python train.py --decoder_width=128 --decoder_layers=7 --orthogonalizer="newton_schulz_5"
Rows from block 2 of the text decoder of a small image captioner, named by matrix and row number. Rows with one number belong to one neuron. Each number is 128 + 24 x the weight over its row's rms, rounded and kept within 0 to 255. All counts start at 0. Numbers have three digits each.
After each neuron's rows are labels from the 100 texts, of 14976, where the neuron reaches its highest value: "tokens" is the input token at the peak. Only what is clearly more common there than usual is listed. The data: rendered landscapes of hills, water and sky.
# fc1: MLP up (decoder.blocks.2.mlp.fc1.weight, 512x128), inputs 0-127
# fc2: MLP down (decoder.blocks.2.mlp.fc2.weight, 128x512, transposed), outputs 0-127

fc1.153:134128102097125125104127153115101128134130121166164150151112120103091150119157106101184174125153103125154111082166113159144153174116133101140154119135127105159117103128135108110143119123126116132104101152140115109129114197156127133104143093148146124099141085112154097178095147120118094172061120124146112132147176131115153121116127116147119115173125168125164113113108120112091109141113
fc2.153:135121134115116095118106179134143098116110176096138095133164131160196157131146092103144099170139131126127126121122120138100089130168145137135124141116107117134129178141125127158149105118112140050099135138158113130141101149113147119114093144086139135140116129113103161126168152170176135134167149144125135135146120120093142113125115093142094113068136140107105151113125153110102153102102
tokens: "terraced"; "dark"; "alien"

fc1.395:105141078134137147099115133122141164099132124107125143172138118163132147129153191120080163157114098106117122132151130109113141140114105075143164133117156118102166124124124163115095130172118113146146108171117148149131118123147121155120142108138103118129154099112132139137120124117075092129153121105134149090079116104101161090123110104121146122148181112188127094169111161144157123119104
fc2.395:113116164085109118106177101129133114150099144110127153106126167105122125122112101135133143105102129143121144137155142109118142135123099140172136160119113180116171123186135167092141150111155147109112091075124124158134121158162103048106133105114119149130132113152147115168115160139116122153095144112114146119147092149149090121143143168110112128131096117133078135107097104166154139125139
tokens: "in"

fc1.222:112174086142130114108148145115106075096149119111126110129130095149115128142104143135172131116160110088139126137072100130123122078125152151099077150134128155109107113129130109153146146148146147115151125137098160143122122122171136181117106135108156119144094146098100127140112096150102165120096132148194178122178099135135103146151151154121140146132125134144115108169100133108155094121103
fc2.222:151139138146144126144172108119149153176114140088117077079171142135149127146161123133102076134157110145135131143164148155138155117106076124147151090144110118137135146142177151144160117088133109120156136106188106085094132103089093116143137128115124126117106113107104118095104143081107067162118103113142102129132111124136121118157092120147113130145136131143116122152128133132127163162157
tokens: "the"; ","; "dark"

fc1.130:113117118124165119088114099130056090124131151132132107100088100121122140166087108095157120125169155085164133155113177108118130112162137098085107101138124126130142148119133143128110152136130120202123127147124127119157094139128118107116119150096127137163138136102112153089151159189136144132113124145143164120100127105132141148113129107163135164180135106135134118154121101131126133074141
fc2.130:147141139081108130119092131146164141093082131086158110115114097141194122139147130118143150160139137120150100132177123112140083134111109146125097104125145121160166142085132141078161135135125105142100109119110111129140121181101128143185131113158146159112131112093130138143151124137166136120151067139106111123150146130125139135164109079174136101153130120084124136126125136088105117122151
tokens: "<end>"; "terraced"

fc1.394:131124148129085132159120097100122082132130093128098143098116112121171104125080080159137143127134109140155139097118127102112131149132116150101143153143095106153138128191091145123140105112148097129130130139152188122152141116111110148163136150146150166127126128081132125106134067116145145105150172137113118134103147143100175157126155129135087104154138091173109168125128091142129158129151
fc2.394:076085122097137103097137130148166118089132185127136088165088163130097147125141105117141109138149131153141141150106133149114127117181129129141137089101137137127089150165155104130108081135104144131108132138140082156149108101140133171141183177130088132129143090157165103119130142120143123135159106087142165109140113087171151110134128128101137095119116137143131129125137091148131134100137
tokens: "in"

fc1.147:139138108095133129080146160106117139129158163094158148140122152152136150159151158133113133145119134120142082166123146145094070155118131143093129105129128124067166121126082111121140160120151139126142099123166108141128107125149145154113138113122128155131135118132130132114094145164115145057160118109115119156149130136130100112099132115115144152135087147195130059103075107119106128138130
fc2.147:152146177087127067116160141144112155135125121147094111141118110113134116126105093121080135169125126147141155158138149154133133155109115091151167140150111100143094156116118134118096134168137125109134143115054158150139134120090133127138166131090121144124085149081122146155127091121126118141088109139106128118134122092177079178123137140098139135144139094126143147172112130124162140128141
tokens: "the"; "red"; "terraced"

fc1.243:148134118097106146099132143105115105098121100076179122101131104109096113159132114149099100128169090162145119122131123112153145134106145163110132141180146110153126143150096090155163095169107163096130118163134150158116158118105151165146151135127121102153114113099161138132112079116108144137174148134108115126128135155099116148155144129140096130112130130113114059083119148154093141156141
fc2.243:104131134110136088153162116147152144153128166148105136136113131117117169130144118107089143130128126135051152102130122104116131145139151127138077131107098136139113142143128109089139188128139091104098151173112138110149179120092111133118102150121076139132127102120126090118149126107131113150110129144081110152129123068106181149163106175136087114135132119154152133160139135145142155138154
tokens: "the"

fc1.496:150145090116130154100152125131120093108103144077124138098122127136154190116163146165167135070141136118106129122101126105120109142096126132132137112151094125158134141143111095088175127131125157146134099099138108157121135119104112141107079136076124131094151118121087114093121103090144134139157155152131144109165135122131084167129126147160128133166145120150171149168150130123145153075134
fc2.496:124136156116109105122124114135103113179121125118150096100125124084145107173151131137107086128129098144122143113135111157178152146152099114142105115122147135134144177141150134112152096117080129134132164138163091124115143123146091137164194109128087135159129123146149156141110165101092140122133112154179130130134052131122129107121150106121159103168096126123108137123129151109146082127090
tokens: "the"

fc1.176:159130149157130111138127109119136116146114109133094158153145097061105128126154173155136095122133152104149122129146116142112114159157140119135155119117112143131125108115151133119123158127147077100129126083156088101152145124099117106117109115144155131121132135133123128139104143140114094139102207091122155139138164115135099119176136115148135121098160142124136056110115159140095131212116
fc2.176:085102157159094131116109082145144178126135083151113143061141154153122139133117144108138154147119132136141150109155144126077122082138106116125092104131164093120096104114123167156161105131157138139102109130102119150112133092114111137118157088158112104155165148142096161115167117113140159121141124126135128151084073131125136102130152116110127162130085144155135160164147137158137111134138
tokens: "at"

fc1.237:127186122141097156109171094092110093088128152186142140091087113140104146136115123120152088111091149104134115151124134175123126132125138158106144164114135129128134124155107141126117163098143141177121162099092138132136117103148140135121084114137106110127084150160158145135158120157109082101133147115138122090117158129138177119110142115121115130131134167080144131110100097122163138110083
fc2.237:142097131126157167143116174131137137181125136121148123143138119098110143141172136147120116160118156147136139114154076136113117169123139159125136119152108096158106154084127113100166092161148087131117114088108175134137132132120177121118138173096156140138101140108133109077081110150109086128160131150100135121153109118117137107110079105161148079124119137105120134146137108096164107146104
tokens: "at"

fc1.425:105142135142123136126079156144121107147125094080117132139134125138124146116134117147138111137127093170138117105121103102152120136118150120134167108136116129136098098110118096069131141154145152153133123125134133092165130136165122165139147118095136102114149106131140139131085102113122140120157126155149158154139070121114119138116151193133101130159124140204132175137134125080121165126045
fc2.425:169085095092128057139163112105144111116151139122118080155104158133158109147089166131079119094133119141093152148171117157131182166183115154108110141120143100088142142125147144096136118111130110086125128139142152151124102122116144105168169141101138119134127127154144134131120154154112152143086106138104108121145130148082134141139113116088115148091130148109149118143150127140146112155138
tokens: "the"

fc1.11:129089149139102083135128118112148109121132109184126124152136120108129131124079161065127100168149128122121108135146124136114112132139104145125184102121113130139082114152128131119156127183085129117111156164093146136118147147115122101116121140140103135125156113124155138139080143160129127163149175131106133136123176102134148123122152149145084165093106130176131133055114094135123108150157
fc2.11:088122126160097139115135098120132145145101154112107138109151139147060125112123070125137138136163096135132159125099126127126162151143150135089098156127111102109140117177086131133081111105157108147104125140125125126155124125157128106086116134149137110127089127149113114097177123153168152159161128115135101096112122127145160151132157124131077167100162131147186129146164132132114082119154
tokens: "in"; "<end>"

fc1.439:142142125122139128094075124129184132133119105101146094152104113126114117127199141125150083105166138137138147135166152144159111104124125155133067136101148139128122158146133110115152159093115119127131106146099123081173095094130128136141135129127137128120127147150059145131121131139143143173124167092112136111092158148143102096119150105099163149118159101127085175123127112142141096135111
fc2.439:140130135114097127104110137123162168134089160089091127100107105156121098146122072152100142100164171164125114160119109112122063162154097109147147117140107113129106136116170148155146074131154167108111123147106102171137164137103133125127139096148147109110155119148126132105168091143099069127162155151156147137166112133107132087128142111145130147120108141138157102136131124135123113134131
tokens: "the"

fc1.54:101145137142127140166164128171173145099127141111110141128106082100125110124085138150103124163141093141160150165130134105124125110140115099150114078108145119110125173133144147139138147120099137154156101092135111156120161136119145108138141147066161142165135085131165116119100142150160089146126136156149096120110110121096163088124130170092088127102187142099125102117136136143136123117096
fc2.54:118158107096092084144139131093103129105116139151133088110156137125123154117137151118136108111087175123164156109083118128118076158109105191161098183125102123095135142137156165139131143127099115081098132100164144090097142175124170132121128123137093115162128123130127126127061093142134133097148150125109123120127123162145145122110140107132139143125163135129113150143109141140136143148169
tokens: "in"

fc1.254:163121102110135125113133092160134125126129133111105129128109109107119118164131136133082151183135140096157129174135097096096113082139180142161144132140112158109148103120125170112159142120083127165135101162175105114142135148159124163189135123132157082137153148142150116142097128173128099123155100139147109075093131118101147122133114125140119136140132094144107102106130120169105099117097
fc2.254:119116104168091102135109155152133112151136124121177151100103140195141134159097166091153119126133172134127142109111112159144105140123123146098147109090113130154144128140098127137090109159152117109131130156076160157094070146115140132106105132127113112137068136121125094100151116068146107122146139117125120107151110151115129132150117121108158147159128103153118141136134174103187125149148
tokens: "in"

fc1.31:150130099118099159117123176118107126155124131168128138139111127170111145107140132128098132112105106144075157124151103095091140122134155106149163117103143136154153108131141117109157103062138132166142121128106092123170088129126132171083100108131094119141153139119157138148144148108105102128090071154110161159126163158117148152117124145140151120112193152138108092120141150106152102104121
fc2.31:128121156157150104159118157106081150121099114146094161112148140142145105142167137125154134097103132147135137079171118144164133117160111120104162142128096164107174112143099084147140133130134110133134159172155112132159108133093139132096133121145128152136112118137116101144202089124107140139130149088092089133145091142129096121123117131150120141061147144116135128103116145073098114119137
tokens: "at"; "under"; "alien"; "an"

fc1.133:160143116123123147105123177125123127138127108109114102102110096112134156068117084163131118162133122083150121119088131094114120166146156115127099132147142148112105151132148120141091117156111161132126122115094130183128140113109109071102107141139122137143136159131083132158138083182128116162144120104111132107149147152169069122107145093110109171150142166153132140132160141116099141165139
fc2.133:114105133120100092133157113133125140084121104141133140138161096144110132137091183135143110110104165167120130118188156123147096091110153120103095134118084141126112135135166115121135130150138108105108115107124117126117175137095144153147164065136113180141130130145076121100110128100088120132143165153137132128134151129102120121168142123128142107100128123120155150136132094115169149158203
tokens: "at"; "the"

fc1.365:128100113163102153171138183145095133123103144129125100148147158170159096142134109116130169139115119139113111131110114099142098093153153062089155182139127120152093133138088130135109178138080127106132133135109126135145144117130170111135155136127146157170110128110120163112089138134168124116141124115134120159093116131123100153140134130138069064131130142112143111146123086136146095133128
fc2.365:138172138141105112115150118160157095099109114168146114109113132128135116109110117124138108136083131166147156140104155150153170133122158076091144139133132125116155128135125134112102092112105136160147137152111144072145155155079114104147131122140164085111131114118116127084116122111107116155079158131106165109085124116155163132096101141137175158099152123125130149153149140098149118086181
tokens: "in"

fc1.417:135086096118146079133132119147104139135113143142150138103151113117147146136107114109107146165128139128159096144167138143137147096103120158128118123126106126181133123117143135136151092129107108135152074132108170116113089163138097111141161077102088112167144075116160142141114154157116164111088136150092162158187119126119112175118130152088117151130099110144132149127088103156115150114124
fc2.417:163160117105122139157170139100091167132141123111141140110172152143146103088098114163148143123122141115120130143143098097125152105145163100091156125142094099130138132119158148171128122150116100134054155163136091108093109099108145120166098151111166125133064118142134122104114117166153159102129095169101132120154110113151121146107113133161142117100154121113127133116130154096163099133137
tokens: "terraced"; "sky"; "night"

fc1.57:167126130128091118100132118119140095145133107135138071124118161109101126093116111143085150170130140139134133108122097133143172101113122123132119114127118143175127106107065124143131126174157161142166161149097143167156083103112154127130139137126149127151116129163137150130139122118102149161100158185111127127089101098143126151095131142137077186144116104128126134119142134116164096088088
fc2.57:129090104101126084148112098057149130116122106126159184095137164116129099155183074102172106148167137128110164129124137121121112151130114152109102146131126115124111127130132137101141119153133102137091166108113118135079150089140115144140129134169130148092158128125098133152134128121138159130118104123151112095113158101108125123148168155150158185140110135118140109164119159129120140112080
tokens: "<end>"; "slopes"

fc1.109:163092132154122118125118126122090101092170125108127123137121140143093109161104102157116124138139175080123131101129141127105143133127156147092123145095133141107125149148143139159128118154088128116118121117125158149143110095128199127117091117143178148162105098140116109126166132178114116126142135151141107095122146117092088104135077139120183140125201099114106153156117124163127150106116
fc2.109:131150111099119122167135112128143154149085151114119127135132102117121183151149152108125096137095105158101056156149104124147123135133115129140123131123111104159105116116145128143168163133130140105106111091151120120092141114147127122094163149149136162161139141111102190144149172126141098100132120132122087108114115111180114138187106161116103075136110121095132148157126096098093152145144
tokens: "<end>"

fc1.100:132091099128159119147144129130158133120136124130091150126080162112144128108149142124125117118124096105143110101081128125131132162145079090135133131148130121093132167149108122149106114151075123124164168144154151154116192139109122159115119089139118154139178152133083146135118159188135132137111084118094136100078147117153148097153138075135140134131136116132102166111124106134159131132091
fc2.100:131123142102126118130094187130158108142146135146118080137152101099087118118092129101097138113134143131161149156153150132141153125157134107166095100108133149127121110107115104107118143133115129115116169112157149114129125095160143122124151104097151137122076114136146111121148085119167167137198179116161157089133111164123105145123166169075078141127142134124122096116130127124088137126115
tokens: "in"